config = dict(
    arch='ecapa_tdnn',
    model='multi-label audio tagger',
    dataset='short pieces for a synthesised band: melody, chords, bass and drums',
    train_examples=26041,
    noise_aug=0.002,
    time_shift_ms=100,
    n_mels=80,
    hop_length=160,
    input='log_mel',
    spec_augment=True,
    win_length=512,
    norm='batchnorm',
    activation='relu',
    depths=[12],
    kernel_size=5,
    stem='single',
    widths=[256],
    num_labels=45,
    init='torch_default',
    optimizer='adamw',
    lr=0.0044,
    beta1=0.9,
    beta2=0.999,
    eps=1e-06,
    steps=8100,
    batch_size=256,
    epochs=79.6,
    lr_schedule='linear',
    final_lr_fraction=0.01,
    warmup_steps=400,
    weight_decay=0.04,
)
Rows from block 9, named by matrix and row number. Each number is 500 + 40 x the weight over its row's rms, rounded and kept within 0 to 999. All counts start at 0. Numbers have three digits each. After the name is the row's rms in percent of the matrix's.
# c10: first pointwise conv (model.blocks.9.c1.0.weight, 256x256x1), inputs 128-255
c10.148 096:549541540461456461468469496565492582518438563534468519581532506437498520533468495480522512498513478485533477511480459484550519505507571539516494449482437469479479468439476499533446521519510554537523507473438525521454489544490489509444587487503513557535529542482494475465463529449471469519522523499442538465533557464499431531509535481524545457480515546513547469446527494500522542489458
c10.149 096:481503512535562457558525548465536490521500483499552447533516439481518506475524505521460490527502524494511498571465515530503434493494482527438446391467511450538481495489476418486421487495530505523480558543494431516505561433467482548570481504551494475580480437573474416545549573473548527520521494546470395485500443476546507508469504502488470513524511508512495539530495502473380460545442
c10.150 103:440527445467504508516446480484453514571645473476357460487473477458485475525571484490525531560517515524538451527550514466471581457469484476512471568508462458510466530473510546505461509479542513552504468530528449497441464511451504471479489501416534515501515434453498566518500426536508470454458523554475433500515496460478447479473539556586554451439474455519518439470544455527551475484495
c10.151 083:487518559517481538451565539473549526498505486481502470457534519527508465389468467448538560502492486516505505466540493477551442467472494451473489450512472539459526482541560544490538518526461488535585473438515514500455651544487518454499493488614484475512433517554475507524487588518570509460482507461559463490476571485436500462452480559446505485477532507507503566496476406563501490486424
c10.152 101:512524529508499496492556457453457537483524460415434493545470522609499506469442528505534581437457482526411466567586501482590477412501457500476516544574541499495530545520547489570469541528506506489527555501498531418546393534445478405458502434456503484462512510538446519496487525522508501542523488501560492532525507567513499515469498436505463507518534494506492490517429479507473491455492
c10.153 099:542436507547535515564483489502498461421526482458536552465537504431495479540489455512541495432501546444383475460494475448425454541457465464492430480530525531555529504457532540498505570497519423534548538420520502481532433492550419525545460482498461460531473550491596560529495488504507530502529453492406525499461502520544511510536509467478477465545516477401485525443476490452547549503552
c10.154 089:489485462407491496527464551468486532519457511510552445580496467491473468528446490477512504509543533528576501490520510506480524548518483507480460440507448420479541540460438453531432484493452492513466515472484522528503573482541481537540505451510497583565455431493471490503545530531488502511517513521460531541567504534475548433523511558530595463486483563538525552525537487486503477482423
c10.155 090:481538485507505509409470461538464554504554498407397487512516425481464522531551481434514509546505481543499490485537421508597532483449544498559493537581483420520423467495513502498490483556538503459540496420555505546472418521508530526479532449433517510452524532492528526477457489463549497526520496545489550508534534512474473500529456446519485476517463490506549476474573484512595573524448
c10.156 091:470442476468503478534429452496517518409481494466568490506483488520541470518560489502552466498515521496392461523486536465419476525468404485454439476486480488478519472498522480491472498505533494526558562417409465496575495480458472497457458453436483499496453561525471510528450409529441520422490440477450562471529458487600474521515495504528467483485450465465427485497464543529548537474473
c10.157 086:458521503390531561511531483547455474371445528513491511531439500474461539514496514506481538434507460429478477500520531526526510485424435497530506509568468487533489482470507488539425554529456502558513534474470494493534502417512459452408517493423507496494586475498540556446450505433464472578524516457399496498540478542465522529478454488520497468539418468517514434439528514543506459486514
c10.158 087:453508519519519530525486503467545521550384521511437465478466525387507460426446492533509510492565537545524522520462498500504486507502445464504534473521515520434481557446545535447448459520458440466518455530483526496462533472535461431518504571535503496541482540520478465528523501550587455578520437511506463508466520477541569430553470411564488403490553509498535535490479438496472520479522
c10.159 100:514475478481493500497465461482435461410511483435490399479498527474534476516493514596503477370502574477415444526487540518530497467418458522455461513512554458538472467504544529471606532494556474556514525386527525458556484556502487529457511506523443463464438540475575524500478470505475473470433486491434504484516428443558496465572464495444406496594480456479488501519480551521521517472454
c10.160 092:502508485584426541464502622485509513533471529469549387506553516505462486391478542547506456522481579456462513520520516507472480445489513490453560547487471517516467458464440501463492510536495555543625526412477511455576531442479517471478528508497497467464512493476514611442442524590453528466477449465496442448447531548481531455513501484496527552575481518439460525498474545552511533518430
c10.161 093:511528540541450525508440513501472452538433509521465445445475539506554559438464535505430539520520476499459455536462491509553447485491481435487538467480468458533444575527429561443570559518559458577538429436495469478524555626490465480455441521557529450510478563431557493441484486445503493505506499444489400517488485430510564480594495486541450513497548506480542477514460530523480514482453
c10.162 093:451448467513611507445438448505511457489499494459531463489495532549522533473547511496459458570492501539451547535487509516472513469453396449469506511465485544573495450507577535495522553538568510578526542494479438566572497443511474487502481505488492425483552537548501561553462440549486500517483457447498497441422445514491479539557579477485423487437559546534507486489552516472487566551563
c10.163 080:416472497500567457522533400545454499510520466447458516469488495457468565474526534475512431671547490484543516517480492544580509553513419513537511513497489483537516466485543458495490545502555469512418609467527454510535523389568497542589482515526525474505582459554583503561507504452518460516488502479465456420511515519510498463474578532463517538470535499517523471530531516474498487543540
c10.164 096:438547425505476460537509477454492517538482496506499550525417487473465543449523517485459588634566457506522477494468475493549504505480492457546480509516481526444555578472518502483519505484539436460496442512503496474486463528510463546528539571536529460484533468497492510453492542499528483509514572479497388539556477526525471461460502501519453553458522480526555571519422410490487464528554
c10.165 105:454541530473466546496454527502434480567466517523424450426505552491427526438470592513494488483540463519491470519516545484589455440528477427473548493509447449502495468424482547453524493471547445560501508514481530539501545541485492423504501532551460478516502520492576503591547460456541446542470496521403410481429481480471507449540464509485501417504559510536505434432462513489554508474480
c10.166 103:485536425446520471559517462502503529537453545445485371502502489456500522572442512532527520527468426538463494499524591533540538486561431524453435547499478527428510453472489564522447459491492481484446557400505472499504499532485423500456526540462471485480581492527556521547499487499429508553493465484482470496478456431552511492467526495500484564483447467528492443498449548559479488510485
c10.167 101:542511503421484497521494488572465556461370570549517537588478547529563493567423507476518521437561435504529480484492508466565526541527575534476462397477433446457556538510458430526532524454482498479510500496458585475471532474520499554464523506476473520567452518492484498461518524513450479514538538477454512492532624468469502473497460518523536453512518552433512519473462470473486493479490
c10.168 093:508490525446514435487486435518522462559508458471425474496487514459474445467475474457507534512516556464491520573544541492505480499480377492537471477503550520428510589452444498493403526480562484449539554427506517497486468520467479481461485479461477505441471548508437517510493442470496530521488542434559558450525545532507522473471548417562522403440486466485467502470469468472472526489501
c10.169 102:504495473508483490548520470502445517543497492451488498500449470424427541461543503497468536723526448505570478466452486511497533556514541514507480528530486504474522446471490484494491455504528459474412529468536489537454477422510470489553505541531533477498596459515501495467469521483488514501473483532531435519490522480525500392478548516485525562509532495520514523527485473496553505527498
c10.170 101:502492501480482510476537467514397473475510422508453460540503514478470468516459512555529457467532504484477462566513562495479469517500509469496545518553536441415453499405522480560504606492479521502545527430520538474563458497509509408477538460451528501422466451504493543495495517519520531496510501489495552521508551538472483450552489509457582552512453460510517494515516521537528488437461
c10.171 105:498458434496523501558515499487556486497475499546482500505473521619413531435464485447417544536451499433487506518502438520470515502528501516493454575516487629561517463448540521513478525520549498550432533563530480491502474491464455508544504507509497489491523529508522483466460485365480532470482548533519568544529452504528481444505557515493465507429521474487512486459547472442501490490502
c10.172 098:543495527472499499522457487563472612545396537539554547629468522482509506548496535460541459549541443487524524462466456502533475526528581494477442436480453471470548495449490421534495495509475501570505477604447546514441525431531545582524556486534507494534527531513463474485505511500495463541593509516479519480503574464456505497490511514475478463540577565515519518467524528508473520496422
c10.173 109:494543408537478435472409515453407526564491490453511466497525533524589447508551516425466496460508490562491493511510558494553459407496492402507514509502459477499483509437474540502407497507502470490577502442520520480524543517497482459467441421496506525435537534476510575491529524493497524489469516519528541557454470486409472501492439555501506511499483509425418494500449489505516534533497
c10.174 086:491420513537517522460465455482543386482485475528587501511496542515526498503538503562462540519475524449452563478416485452485403549554418481512561516510542499531528536484567512476463546516507528510499497494421449538521491515570476488486484487561485460440516564496487553528480448491471491458471498499442513506428467448557485512566551484463423460499554448446482550551543510412570561461571
c10.175 105:544447560488485517488566427545532605475429496539470540546412485482478476575474478398543536522497453486523521531518523521469470536521546511546462447507471502513552546504512494518502498507466540423538495578458494465519577552512547457416515453497525493487498464533425437474494517497530517532525528459529475491556550495492547507506548502506497456550549570461562511506502495448489529458482
c10.176 099:462531497477546533445464577510577485499548519514453506451519514535494575557472497436534461593447600556475508541471562492524558437465413517506512566458506498467477563475475549560521430451440538483538487539547513519529507520425537510507503464465542613536493478473485517453542472555516452511554508516583532478519491503459533497557546519515500504420475450539520502493508518502434451517570
c10.177 085:368491485443464452488467503411474458534499528493490468473542524542546514491463475440434565469425470488495523527489450505544546481482426520542521515544473501444480625518487504467501483511537489453526465495503438444520537609415511498492421540574513548467499594469549531442522538487434500499472537501514496504505452508529494514524485523457497417452557464511525460541499501449543568523477
c10.178 098:496459516475492513486506488534478501388520525489588519556412499464528490540526501509497443526475512463510459508484564503436450558486457486451453485517541438485513486431511455514521547472507537529501518483518491545566542427507518470494516470475503532483490481511513540502524461564476503513440446426476582513562494528558510466546486557506606531483426488506507470547473531526527537439474
c10.179 093:512496469567479481468423485469428549561527503491479505548535554463479505495459536473516515565577482566511612456501430491456455439579587497505483506509441467503482507424526459489438494508503484463546509498482521508489416436496477501467510489460535518488522536514425537498456503546500556508513491555507528523512538512450478492514449517534518496545480550470494496568523514511490551490509
c10.180 098:519451497537456513508508484457509531509430545463483509575464535448524512441382544465512563521538427558455506444444475411508489576527586528515477496521463466444475556447483501496398429490485502457454514535430511462476482471477472524489557494428474516521486437468493453501505511583530446607487495529481482473527554496439561464515457462525512504527550529541548490506447459440480489438456
c10.181 100:487503493517498457542510517491461486545492453454475471530469468438473516476498509488520489686565446515573498519474516481557475534470511516524467463535459504469484581425545487482410500522492472498478520553447473495439502469513521443564506579495573491511553439549465474487538496479558482505494474525488420520512530519507524372463527555503513524500510501547475514485496470506482455478507
c10.182 086:505518549541492473533549497491491519527618446441428443496520475435472516510483515378492486591544505504549512549562554479563570497520496492538497468503530469420453547512510555541481491520535449423485503515524471543506435538471515440472552510465547497493469461458426540475490544477489525595500525457567397552549518533460558453550565510505549482452531476494551469530538518459492521469556
c10.183 094:491533547575503566550535526529536454478521442465533410511526471553535487403525469449475480564476524543520524509512465498528497461471472508456523498494483476527431503534496502492519494531559474498575529581518439496516557615453539487473449541481525462512485471497473509476493518443478495582565553473486411444479495488519527506555546474471438503484512543498529467511538507506440482549455
c10.184 097:454513523517508554437539484473473492510591501453454504517548474454500483571579492539493497522497508452491487507498551500520553502478569536512457536515466393525475565509493522565528495469502448507461445492536427500408515509460475532469483515520479564512475521515525574492525477558482450472428568543442502526474503465486479431480475537526605470535464462493526482506542453549556549505476
c10.185 107:466451509486527513520439471442553421525458467537608486518458546468544496548528477505479494492454498522473530489447469486475396512512471447486540439474459520448530511472520545446501479536498557529512416608439456548497529471494478519497413494544466465517481557483444491488501454513566512503522422537419527488456391457543550542547512493508457451508554494478455512579537523459493541541481
c10.186 096:519473476442516489498493454486545504440492486535514481487531516442499404547568499573550529409561489514458520497388589515526483532508484557517456601467479540505538521519531492491537512454497473506515551394519481462514511536508497546453505444481490491417503565555491541501519529505426516426445558466469559458468415512562447543511527546466517505506385477447415557544565546524559499480441
c10.187 106:503528462513497451536515504458453558542606496419469456562470516471530497512457480455496583646543471568574513521542487525545568524527515509544483552482544458448501562454502483539425488553568470438418517518516514534479471490525479464487512590452528511486560459521430508501467534524513527588493553519548446508517568528517537440514545548554552511507535509545524503541490479484492499488543
c10.188 092:519543499483488550548556476557419562478501579546505552521518535511485534529454494550476514415556509516542494456518531507536544493518593491391511440548540543441501467465497457490565494488501446511479487541474543542510492529583463520435540575505472469530474510446559521487520494509506501543500474506457554543539486464486494514515434498523527514581493551504550459498456493494494493479523
c10.189 084:524507515499432469528561480505366509421479468454472533481478457516446542513468474491515513481515467469473473557559492517583528496472495451533525462521544417552564508457487417553494574515543461486469497509525490498487428500527491447415488516527566435467506504460505543471474528447483473521483430509482464522569482547461499471454556482522494531562456457524545398547503520532514475494487
c10.190 095:491514586510482529524532615464551480518437483535475473497526570459536498430418504527506499444506498502454482555488483465534453512493416462507553406532501456453471613434472526456414527504521437505512486475468517520460565490457492448559483520495506519519415507474432451504517508488557413527456443510475429483474508471470594521528487473537580385503537486502519495471496518486480480460488
c10.191 088:475486453470543442563481441543504507523478465427487446514427472480496545524529490474540508674586470504554520491470496512544463506451465489543500491495495536525480549484558476445464502515526507523542541504511481514512505489516464479566467503482513474535508481599475428520519498494555460453474522519523419426491565503560531448480548528502525513439500479490492571502500459467472473530523
c10.192 106:515549467556479557566467557444525483534461469505488472463538504473516482498521497515568486510548512538495512501458477497565489473501526476504538529439458552450448540548498488448543452505399501523518418479486471472488462538496488490503443573585455492510486579537438490500474509494589462443528508506460505448445427488569506497502556491490457520417531526556441511484476455499552516518492
c10.193 090:525511463550535478486459462461548502470515488482436517506454473466524508530508545481588495470523473538513484573506540534449569540526520474523504505521485524476525530437488529560431492485362566467428492539478477454480499536481468510557519536487495477461554496554532519533508491443459493514487578431503513479509439552506482462429505438572495459488463438509462475491450541533520469494502
c10.194 110:501504482476484552515493499489564449467413478550480561456476519478464509493463469556433477480528514462473515455439487549506533488495513401530480492571465535517501472471503500533538540543551452566493520472492536483527514503490466522477522545462476484493556491505514480491446523457526498527480531549448457455530403582483452514480498559545433551540497464457528445467494481513514479492505
c10.195 099:449431603518450521473501522489461503467432526478518463534484526513487518494479485523469400510499490510405486495476487519472429522436453491492475491525448465489439478408531452496523574558486471577519451532481482473553489493527504485502506440449455524469431483515493503546511490490464514515520470532457531530511511482497533444584524453457459502568467471499564464538501579529474471444423
c10.196 094:445471437416473505541447519499492541495438482498547481553431469439511409586565479539556501527472443523476493546499478504480472547512392441469527515460439544502476488422541536515512545487440509488392516542538449483508459507493534444481460458538508535559421553498469480526547443529426431484531447495460529501515470395523483545569528555461577494417473444504489500515518511509486501503482
c10.197 088:443437519509489546396499560530581468474480489573532517461476487479467486409481490479473469453500510548562513495467444562529509462520576442530436506508505583494519521490522516463500489540502468518463467607526473469536447531504482391505580581532506468495469493492540512487480501462543515498505563507516419495409563537419496449466487441527555458454526541527516512446526503514421443453524
c10.198 105:463527578502449526441451591477484468507503538546570438513550510514413574448543499479535518515531576471556520435480484477539520532411446508504501549547496525508492490478420524459527492447492522512522442464451481508491542456460409572505518535609493511528501520507521588527508491513428428466533522536557483564484481521529501437501457505538512445455540527524496464440504501444539492609460
c10.199 109:481487512493482534477557469495452509486478513510478456505401506498477466510499504508498536517492457519502455476490484507558457513424499501490597492479552483482509555448566517474550593520536547457476517507552487419490441541482564476498548452576567501485405499460509504482505484449559444477490463428493443589516567486542493476526481498477571480445518518548564574446519456536523490432499
c10.200 116:460473540559479409487541481495496520529552532472488535488508532450527517476505497461494505502490531595498482550476496466470493435505539556550515515473501477533543471522478507505406448504426550530529465546467474457507533491486505542527464584516477513480503452517509431487460442543483530532489604594506540412531516478470456466472531424518478497510523454479487474539495548503442486463502
c10.201 096:441451466447457438447468516441431518445467468388515466473473502524467455514525514452496545527546498518526552449439516491533490430498460484536452481441565475542494429527523480523529504509523443459489585403569483428532536529510460439483506472508524544481507533466440534511473512499458531516499542509566536548521518527497526457505465446458485552483484443462447543511441408517554533530478
c10.202 112:530504491478572493537529465524462497523549450501502512513555517561464553479484467477491492520552514497458497569596566511517463487488500434492468410495511461503498521474531489475469518473640476542507586507505461598489504533483483449490502524470476431484544452503550451548565413479514492542511422402499500504455475509463478572532536509443488467481551505502525481530473610475441490497539
c10.203 116:488491562489488484475462522496413483527522512462494485528540508441534466528557457483483582487468457502480550445466497507526492458479510508498464471485484478435545489560482542523449444483421501492456459502465458463501521540501526516534516496497447579486451523503396515477519488469451442428470454444489552465528484496498521528477484560552472431462433453503466576505527517501505539491463
c10.204 088:489565448528491486485475487462571461509482513589554512549544508535481563410543553490508605504541577562529534464529480496428488448533509468516506508456485490436481436456445514499429438499497586506466504579465521504474463481508465525511560503528530498504568466443455578495516518503471498540523540464543478508493473520422478492560489496569483490470554493503503510498475479452498464558481
c10.205 095:553519445503589470533490473535481479536559494507545505569565491566496522468503496454450540548533496519528492525604556503533517494510499437510468444474518449542501537467490453449432514477610539565495599515473448587457505521472477482490507526478480476480546445486540417478533501460469464512506473421512486519477496525463490558529509541467486476465542558497494493509502611499438493534509
c10.206 104:535542535509532459500485469496487557467545471459407457463559512454463594536434504483553540559475458467457497507550502502500521471545520468404455510494453447449519520517545547500427404480537508484486522517429461567415399522430452469506496479436462580517553518519520487512502495471544479565472451480469569465516453551508531561533440479528431457554555490520464560507513564445479521486507
c10.207 101:508459434501511571487480457534495485480423518494460564494447558451503460487506524553452548492498542581477486501477560525556580490426510473491458500507471530472539493433460527533504561450485508477466418598522485498549450493460495455501490549484473507485429571491434466512451500521548589465466439541526562451529443489463530395546521531530528563527513485477428491426527405472458503487547
c10.208 108:480548477503499477490476535490542505446475465503490501497521524524485564504512514453524520475467541507528576420496438514577495484498509570449517522526465526541493503497523492481491420494410527456506463404486451462482583521497478568559520518528512512467524563557479563506464553487460422412477537501533534505518463526530502491502497525484445467471498456511472498436538419480458516552544
c10.209 107:520505503488493532532517472517443525518496535410512534488560473482518512552527515465531494584409495598454522502487452442528543430535555500494449475479450485488474495514504499458528482486544472566508523492552485512480506441537536545417501503507512544526502512494448473532456531599516490504512513502516559482470515466518505439510483508532537520511528460486543477485556489498608561497443
c10.210 114:494502497589504500472483388567509533510479486448474518464540482477525523452492453467463515502512597534490487507498535470531541542528492509498476469392523525551543500491460397421541460466520497543594470515495549434516462467504524522477456542443515445544521550473472530450505493515492493439418471488498496474531536515446463475461504438546462485469457537507478426450491522522554506510516
c10.211 115:479521510503499446532533465454541445468520500515501550478443534425411498524533465514477514500479511507447486533522487495464532464444531470551472516482476405542524523442543520504466572525517512515538424570505521461530484480542499472504467562490454481471511490526493410494515457484521491584449622566513514483510395501466398493549529481506470487526491555479493444515514531490439454457525
c10.212 119:506459457555478477562526529505513484494507477478426541543375507503566491450484465537499433472489471500477441450434443438482461463545480496550466521558531468520519523485509517503550478520491524483542441456516499513484469501494500507477479575457531578464513502500544440489502542479670534473527511578435478520528519476488480440446488502410483481547477480484526489523501542500539418487479
c10.213 096:503489489462511482533572475476509529486551486492428484489492513574458522443473498506521467467522454509406461592561544557562448451475494500489545427547503499500509484446506524487486545501621444478519562504493513558438470480435448477449506575447528471502527512515505468502524422408565469547503461469500522495438405532494439557510521468461538480624500483486478426509567536496431541501515
c10.214 106:504531461482569482514460477489518541562561488553543494539537480585453546490520473465490494523514499570519533548615558526499474528513483452507479500528485476504485526474534452458460507502597553550529589564474444602497513532497469511469509504492527458470534471520569427500552479480498484541522519445526511512426415518449483607544508535488510491481551513492500464547505588521401474564498
c10.215 108:495483563493523456536459497566511581490383465444486478522501506486524495468441482517567502521447511575523457501461461492500452541491483472488568487513485498475460520426548481479483594482453494396498439426491489447547447473508516512512472517483492512541469616553526528476503462461425423465469481458516596527511519484573481529535461426534525460481522492510518431422593499494455560485554
c10.216 108:531504486461549427497470475471556496529549487526568492551528507546485528480539457479484520544516494522545517573574564510485462518513511473495476467510460473506457557470508454467435507484598554557473574543444427583466556528489433517501524484516515432496530479514543423469564486526492471519503493404523493504431452503462484578505504535507506455469559524502486457561491551506396500560462
c10.217 102:508461537480482524502493473527483450425477506508657448526482496485487430522545498535491440538501499487563501472443510440470437548509469511500498477512539474557481507431497433503521577479506534536521495541491476514568597476540524472477467500534537493443473531508500574543487529606463522481456475516499562487516512493538522486493463559484525505487546525465491474555485512536533507541438
c10.218 102:503462525497529538489482463519556438460477519462592554488510469526502471494519456497468447565473540519452497486474525459417478547519532509506449484508465482534518504485504495499534512454519487547550494546497467546541503459565506484462465529488499456514537504487533590534477452641461533515464428525499546514434507473528488467543509481518465485469537550442479461556457542523581550535560
c10.219 098:496526494485539506514619504501469451511570479513439498492473520529488526501465488450466486545519441518409484523583509473562441487480533413480470419410487461461513461510523541496481534485584438502474540549507463578465431497447512440487522503453512467505504357504499517523540432434537466538539442453423477480470473482480498557546466504463532490513532510481571506473490581469482458505534
c10.220 106:482522533536538516567526434524501568494536470453451417517507483476535501539497532475605474510559459526455504485473484495563496492468490513470542520537494491483508508541587535489513484512455512468530458481508448445485471498486515492534438488511495534504475485578508397526482514418585489461463519577524526527505504425591499530469530501459493504482460477535475526491531580455456486424484
c10.221 103:463491522544496458500549415517520488455525496533484512497398434460502442505472462517486497518468506477550453518494522501512506545492469517503551534491580500540561529469531496513540550504460548499520511524517514463536525506479521382538494509493533515461502471461467528511530490499492461507427528541468467545548565559538465511510509509545531500473417498533540520447511460563500419467530
c10.222 109:500499477494573437519484478492541457561523508584558489514445493535446524516531495496471456554492481500484507530588505493461443496474499412489513465491486497507493541485564520502518558449563573540502515612489431558492495498474499489468513500468517476523528506500518452509589413439509438542539487449519494576458426484516491567583510511509504532489538565504540448539558552479408446552525
c10.223 098:491395516500437529473561550469484482509476552467515493510458452487437478485511491507460505489520486507409495423475495449561480445498545510511541465436554545518573487533517501486526495502536418463477447467562453423456528480479563438469543553580582570519470499495523468435502438502593520479497557504523498538439501483444492458481543471444478514495489547428477540530514434515521473487493
c10.224 095:552540485515535489517517404581522465506473464519461478504471514449544482555485486500473538566467469546495536429520517565463467524550604482481447464496508400505467513449459506496547545493488451506485485520532517460518561514487415497507488567396465425473491443465465530420524481451419505479470505477468503491516463569539456488442536489498484542482421507466502500480463523544419524483498
c10.225 093:425449437495487505472542436508487545542474552457422469495452515556507543540449524454525478522488503570441484461522455466542436396497531492506542454504460541568500461433494543537515482522529529521505511494539514495504435530449486462480492477506500538548472486503469432508493443545567515453505522484543511588483518468487506532488481462559509523494522475461540476528510521498474503438535
c10.226 102:498529512514513520509630478471465510502548476507451477505456516522484485526485514485511524560518422525459484507587545542552476496488527421439503468423445475436538476494563555501456545513569510467479551564503449583457426553437495481495544484459526492517499414499488519514533465391556487589532490477457453566499464493476498546569468473502557475531482517517535488442530547497491500495567
c10.227 092:509432408501464449477468442505488505463528559499514498462581566513517593559508519484472496503459502572536536456485440490533491485523574471487472456431509473528492570454525525478475453495444381463531460509540476485460490507516453540468496545491506537513482477502475482434482504476453481466477542513547580497508432528519531502440528492497457508525489435417502514465455473503492535476467
c10.228 105:501494521510504485510491465527470497487495505476536512524443463459545437550489509510476503534459499517468476495509497502492444566527497413513501514489500444533494492473584517484489652516461488462456506479532447515565462529488546408472467454469545543469452488494496559571558422472454471533484468488452518570495497456521463465575486526481574523444493460498544533488512450505531526493461
c10.229 109:483517467496536478515558463520491516450485507529459492520480472533515530537474512525496557568454441496503515465558488548520493551444470472386494503481509457470571479549564557492487525478520525454468536499498495516473441434420494527543537472419509565500529507543545502526559433383507431546481477492511532581483470541549485540577485531467504504480460538517530547438596520473486475523515
c10.230 099:542484489525518519424546482539502563469520464529546558553473521463498549543510482444536585549516463459502539479456486469563454572597548463465448500430528498532528561522531548480531468480452518482478463530473482440439499474520464528528557503558458459487495491467473519503489533503471425497514527481451445443535535529469525583477521502524432378526524517543506558423501462508447509521490
c10.231 118:497540508482494536545618464483486505526555475456434480473536568526422496510447518490501470524537458526410497550569559507604478409481489441494503471505528466468502475437462522482445511500570493464540543529536500547479430528474529441472499530463479462499499481492486443499552395408573481569529445462476517513456451530501467574523515444473498496519534509522532484494506635475444505471530
c10.232 113:474505482440474477540508475548449489458505519563498481554460491498434462530512498527528523523490468503531500531551494515520473516430469451496554485462515463533540520453527481493428616522526594568499550469532468510497498494465530466470572425477536540502450466457496482468504519442485424471513458449510422586566485517518496519557515540521576533497442490524568537455546473535512446513454
c10.233 109:522510454499507605466525542532541517399451507496415517443517513518450525512475500520436507518489490480404556386484471524579578419494582538496536530533500566524554491438510524496580415489488463452501437496522513505498430498458500530565581497506468468480483539531501513446472466483550515448471439509532501485484433532495501518502511512463413540511505447534516529464495434486458508486543
c10.234 109:522567493496562517540444500525532496514483539573591465566535467517507548562479532506526482562473488535497548461550485503477520525534499473479516441504497459529506493476489487521479450509490606569497472544438442592489530451436465534469490466517536566504521523435499473437523492512514453539509458492518530522510458544478520628551502524516536535488529564570556438538506497504460485621451
c10.235 098:506462543508539535539507466521473501495576510460533513515578508481557527496401479423431512447500562543507480516507435477443494599483542449514473493536469485520441501494572520453468495496537416544464570520529555569511415481489453499536481522483509547582480502508534485558517545510479479603526403465471510443507516509509601522528484484542468464491566439486488561507500444461540532495450
c10.236 104:505475571530552531482425504472535478530521453564479505458500494481488548497527464477495438519495526448522493513477523501497469487504427401526519493608474510508466487538530554520575524509522507486511486510494456614493395513516448442490446465538470413514569548479578534527492537509447498538527419514456482483433447459535486534547466462470464479534570501487575472539475537494549518535476
c10.237 092:499452465485554534513565416502530532536510523498490514494457485532472527499482489461460517501515452499454545535544556524528418491510520425533462435521485510548523504498561495507500546479655467550486528572550460543450499553459428482433467519502474474513549441528512416581529483443600465478533493473470492537423421495470483556498511508473473508492540486496545443494502575519424453488498
c10.238 100:500503495502532508533529558542507433524541521509521472554577501546444534448464484467454521546488489500476475565579575484548509515426517442499497464477479441560528565473435452417451521464584525554511506506497488540469510492512480497477504533445488429514491438470552494483540462491476499468523455510502466544468562478490467527515510483500543500489505615484530453493532612491531503558491
c10.239 121:486427521477569481503491453481539494494546480530521525544495534485450511508512456488498459567502505491416422596562548531446418543468429438459451494507499508491489516483566553533541576469574472495518541455501461538527451514518476480487474474478524501523533538539530508546578398488462482517510466449486558477451420488513494531595508472436460489508521510489483435546560564484460530515538
c10.240 109:562474472549532554502472475486452512524483487481439470531412505423536496481536489521470579490509446501518494442450535519550603498446527457481436562530519450519499460512533495505543497509560506456536530551520469539522481504504527456472521460403463469421469501509468407515477546455533527471472488544491479451506540497511467517528515573470444542473485543550552587472462513499513512379464
c10.241 101:496480471474497479447482549483589489559510540510452543475359464496498531453504512486459543463557495508460512489477472490597555500562538531553520493552445544466523565511526515457530426529520425519458518464454474456445392494487503449473546484481543540557526496504463446510461465518546487525557459572513470484480496461493528476496503444514446516513504485510502570498452437466542384531472
c10.242 102:492498512491534496443496444533498485431420473452522540468480459518442410451560488530474525459543534479582475487461555511520507514560548512508478414515586472516490543504480428502518492490508494501429552493455490462544526560495430464469516580505480457447538560496461503497449512527519503525437572503505535513509466520554460489499451495502508517494435485509491455533480499566463506487527
c10.243 109:470491495510487497475550447481502497501549492480545552564484539602419482470548468460450515491451512536539470398523528461518390462511538519517562426469536517516538499519511488467521403505494542472400458575559487454454536561543465459496481569572509509474495479518496484476488525527535505461533591487536479528424532504473461541496541535451461481478465458452474494488566490556510499509541
c10.244 111:508490437478481481495451501484520484535531483455509489574471488568500523460482497490441551468511443481483487539513446467486496428568510526499556506685465515438481514468471464505473467555494514496628463430493520572463471489494448462499547505524534501445554480525534516481439518495528509502497486526487484505447474509601475499486528518488515499538531519482521506553492496517518502487466
c10.245 110:518448466465497484517410499481537451456451554560577453578468472514531444558527529526530512495519514455579490537468517513459517563498504515467482487458542507529489528502455479511494506472522524544495521523482400547528596526490482518509475482574447467522469549495507460500523569557490465476533489486478490521530425508522526502486534555548529508453529492489500552528438486460453472554362
c10.246 105:445451542437434536526493516507491563383477520513467511541505507480448449571406474418450433475506487461540485470488510492510481444528496541451421480486470430510541439505466466520502544496509544546554410536533443504508469478487457514506521517501499538509465534404510504494482508545531570522558510571428600482544574528487493402499481479459483479515509448537534484534499517479543514449442
c10.247 105:495488538486492527488437549521584476423476469543587464479456482527551484506532489491537463502502554466542489509469472470418418520536510507487531451569487541529443541401506471493476524532466525530507471502456500552560541487510504425495472464538484464538531493516487585524466504602527527463516500536485509581530554497497534496468431502539541489422579503493537522554452554515504480547460
c10.248 099:516528512522485515522544489423476532475454459512447479527407466489472432534532469526525520520490440485479485511463532536511472524487578504433538520490480464432487516513524480500528561500520547446456488490534500501484493595509476536540434458552490457458441547477536428499540504442471437522496519502443473468535501508489515476553518485472495475479496471512533538420528481544466513507516
c10.249 107:505546601507454483489486531451511432529459474529479406485449557497478476486446511500430488477513435441521528469481458506498448459562530513458540521517470436437419491471504572488553468543574389530470486435528499494508509525474462507523487458582563470504557503480521482522529491509533448503487498595480426589481498504458564445486520512497461518469519509518495475493507459511528531490465
c10.250 116:502493516475543518539589469500445475518572456470425489483553540557456532467446485475486480512516455507388462567587540504563468459499525395483490445460501438508520461447528544477486543490620462505503556496514483561467427527438518438489489535451468493505513433501516490535540409403534484554520434432472487495468459518454482566526503478497492467514538489517536481492495607465443496476534